{
  "horizontal_flip": false,
  "translate": 0.06,
  "arch": "resnet_bottleneck",
  "norm": "batchnorm",
  "channel_attention": "se",
  "depths": [4, 4],
  "kernel_size": 3,
  "loss": "cross_entropy",
  "lr": 0.027,
  "orthogonalizer": "newton_schulz_5",
  "cautious_weight_decay": true,
  "batch_size": 64,
  "decay_fraction": 0.4,
  "weight_decay": 0.02
}
Rows from block 4, named by matrix and row number. Each number is 500 + 40 x the weight over its row's rms, rounded and kept within 0 to 999. All counts start at 0. Numbers have three digits each. After the name is the row's rms in percent of the matrix's.
# fc1: squeeze-excite reduce (model.blocks.4.se.fc1.weight, 56x448), inputs 152-189
fc1.0 130:513501517481564464485476450540454518473532502478548491535629591455512524404468519484470471577417473507507431497473
fc1.1 146:577557472462451590581488497465534496557506553550556524482448568483524478556490507486541539489506473492528451516507
fc1.2 042:512442493538488494517519570540545488488535533431451506503486390436542493509499529516502463505446511532546437596489
fc1.3 158:487494506487582538537425488467511446450465460476515439506520454454530572428446454500533517505459432587486404514464
fc1.4 058:506509556594475472522499494511537560519483511488526500518500482527550561393446547390482524452503519473529549486497
fc1.5 116:473505540492569439487493597518483478479472478479477398527469465423514526528525474489452458500525457449551485512493
fc1.6 067:480470521509501490535521551509478462559524530499475487486501490590475523492534533545478497484484505477525547494524
fc1.7 064:531500474547528550488524527552510503488523551490561474560456483512492588427610510498542523601470545451491495538542
fc1.8 073:505465508535532339511530518643555537549470501512505534514518539431540460499479484516494476537481493481517415468474
fc1.9 144:539546493470525550447514519536527473532500488525527493454471591533509461505533523489500504584500509484519515487488
fc1.10 109:489502451566616491413461459552544535510449487530462487476562528571509480503521501505526520484465501476565482484521
fc1.11 044:474504452421528618504500511518445479565417511495471496467536505498483544489545514513493546544517496509539600514548
fc1.12 174:487464502460547543481483538463456423497498465489488528466484434411495538483518471512512408432531512520447523509478
fc1.13 069:491457554513446549457523546556522517518524529476576467464466499485498472492520518552522445475475420506499450476569
fc1.14 059:556528458492593541455546485499520495501475485416548521518501534515477515459597469518535469517550445480476512538488
fc1.15 051:468489487545487538500492518578490476478518487491502525481538482540502505467502538535560528514490514503510407516519
fc1.16 131:527533538475401448483440494427477439461494467494495397502506555458498467403501523505521503458494445498495457480471
fc1.17 045:489553528510516495480526512524521526496515505486508539479488494546466559486474497524521444509373553458550486455429
fc1.18 116:516566463515566393507477525537439489531508463512516509492438505451494545535487489533518517486483602457516531481458
fc1.19 056:533517490574567543482522442501416606493478489540505507452497551461538476410485456547472420501494484488495516498558
fc1.20 168:485480477565544609501484457442479480459474503465458498525532447468509447408470425472506459472397523503469492488514
fc1.21 055:530567594476461552508502543503426465532500463499515459489504451522532479450470510417543470489445501480509510543546
fc1.22 049:479425541500476590523530471544465534551450511460491469513568481494527476445410557489527525513413538486471466506528
fc1.23 076:529467435568445510495606470494473547533474570530482522499451574444559575513501487455480467522508477476500447486478
fc1.24 079:478559529438482478489527504524494521511375567480479474516520539505510530469531578634557542504474541462494515508529
fc1.25 169:482483548476532552511512531519487506487461492496516448535537499505477522542536485511490510532565496492486550505508
fc1.26 055:508493433479513569523486497517493514489440464468444479497584460563551578455457499544510468488505470415473506508458
fc1.27 090:488486481437491443469539503518500472498490454533472475399541496470476608490529529611472500486477469481506493478509
fc1.28 066:512434487468570554481484601524556514527479468494556457530493466469504460526459560549512570454534493576497470572446
fc1.29 050:485525500522456503539507460491508511564446490579540507484505526468507555463502466482495592535502490547478482452520
fc1.30 154:559485476521481510516497491451487517486496498493460555480472513429505556474446472508568497390458475533498389512441
fc1.31 069:602505393531463513528525506514588570503496505518502520555517501412584509521517430532432538484496498462494482453495
fc1.32 049:505456497532505501489503539478540526549533569409535431533553500511524596494523464490488508417493489465567453479501
fc1.33 128:511498524526398515475488457431526510489501526485515568534445473485486460481491515497502532435443495504487477473463
fc1.34 184:514512560428497487502472490546533498482510494471508437505575511474508516546544520524554487506613448521487553507543
fc1.35 164:545549499495503556516463485466547478497517466499559501483485530505542500416481536519521552477466470549522442490473
fc1.36 087:541532422574520520475524508475482461561457494536530494498521554455496501434572500497541542453486508515573458455427
fc1.37 049:572602490509516583504492522486492508496533537456472586511580488446468543493498504480526477562462525512453512482470
fc1.38 137:468547567556553524529470497526558555523540518536496562505510570527511513536540516526472517437508526568557544483519
fc1.39 053:502509523453543453480464547530475642547455567491525567499500527542472489445524461566495504492539525571453540552478
fc1.40 059:524530515521561503524522494486418488484517571505468574493480471488427546450464442500494496545440477537477486485416
fc1.41 068:420556556610478542513553525473530496543521540479574557504409480466478568449493509516552547518471536508555419540519
fc1.42 121:509515482488439417451482537528561503491555513527486486525460435580516407527503468494441560481523553493490516504555
fc1.43 069:465587525459293349452495519547510496554579485466487499507492468504512466494502526484439535505508509482510430555556
fc1.44 067:537491568548645454501501474540462556486531486557461521515578476527499509506501553492525494475494476434528573532550
fc1.45 057:469510420554435552494576591505425467513513508483532398457488501461498518513499493445526455501503556434486482525493
fc1.46 059:564421494462516504495488557554467507518495555451466490525564509481521462440510458525544613508465599484524461562490
fc1.47 060:529549432463457456537493528512508524562508467479532406445462466508368469541452435568469557532443464484472529525491
fc1.48 095:519488488529519585480526498485547490509539466515540509501611493509545584496527479490509498507484552482467522508519
fc1.49 035:532500525486524439489489503504497496548456456520479456533445585561468473546526513467523418470448460513532449540496
fc1.50 094:523581518554499522518491493534483525542480502473447508521477534493500483508513440471497504484458521517549480508554
fc1.51 110:509492406450488500484554516413468539578519479455518511528489544433555546568483537382520408492438525451527482482471
fc1.52 154:463541530461593523530490525539472490512491512528487515471542512514509501542565499495522487500503516533531541497534
fc1.53 116:503491505487500510526539457516528510536531446493570654465589480513520498451564526470490492521497533556499508480475
fc1.54 089:496527484493602471530607539475467464530495476494478552363484522470539518557551492555480513573511457531548487529474
fc1.55 044:503497503482564569537446516511499487498453540494472541466492598576537539477513517518523480515522418515447463520538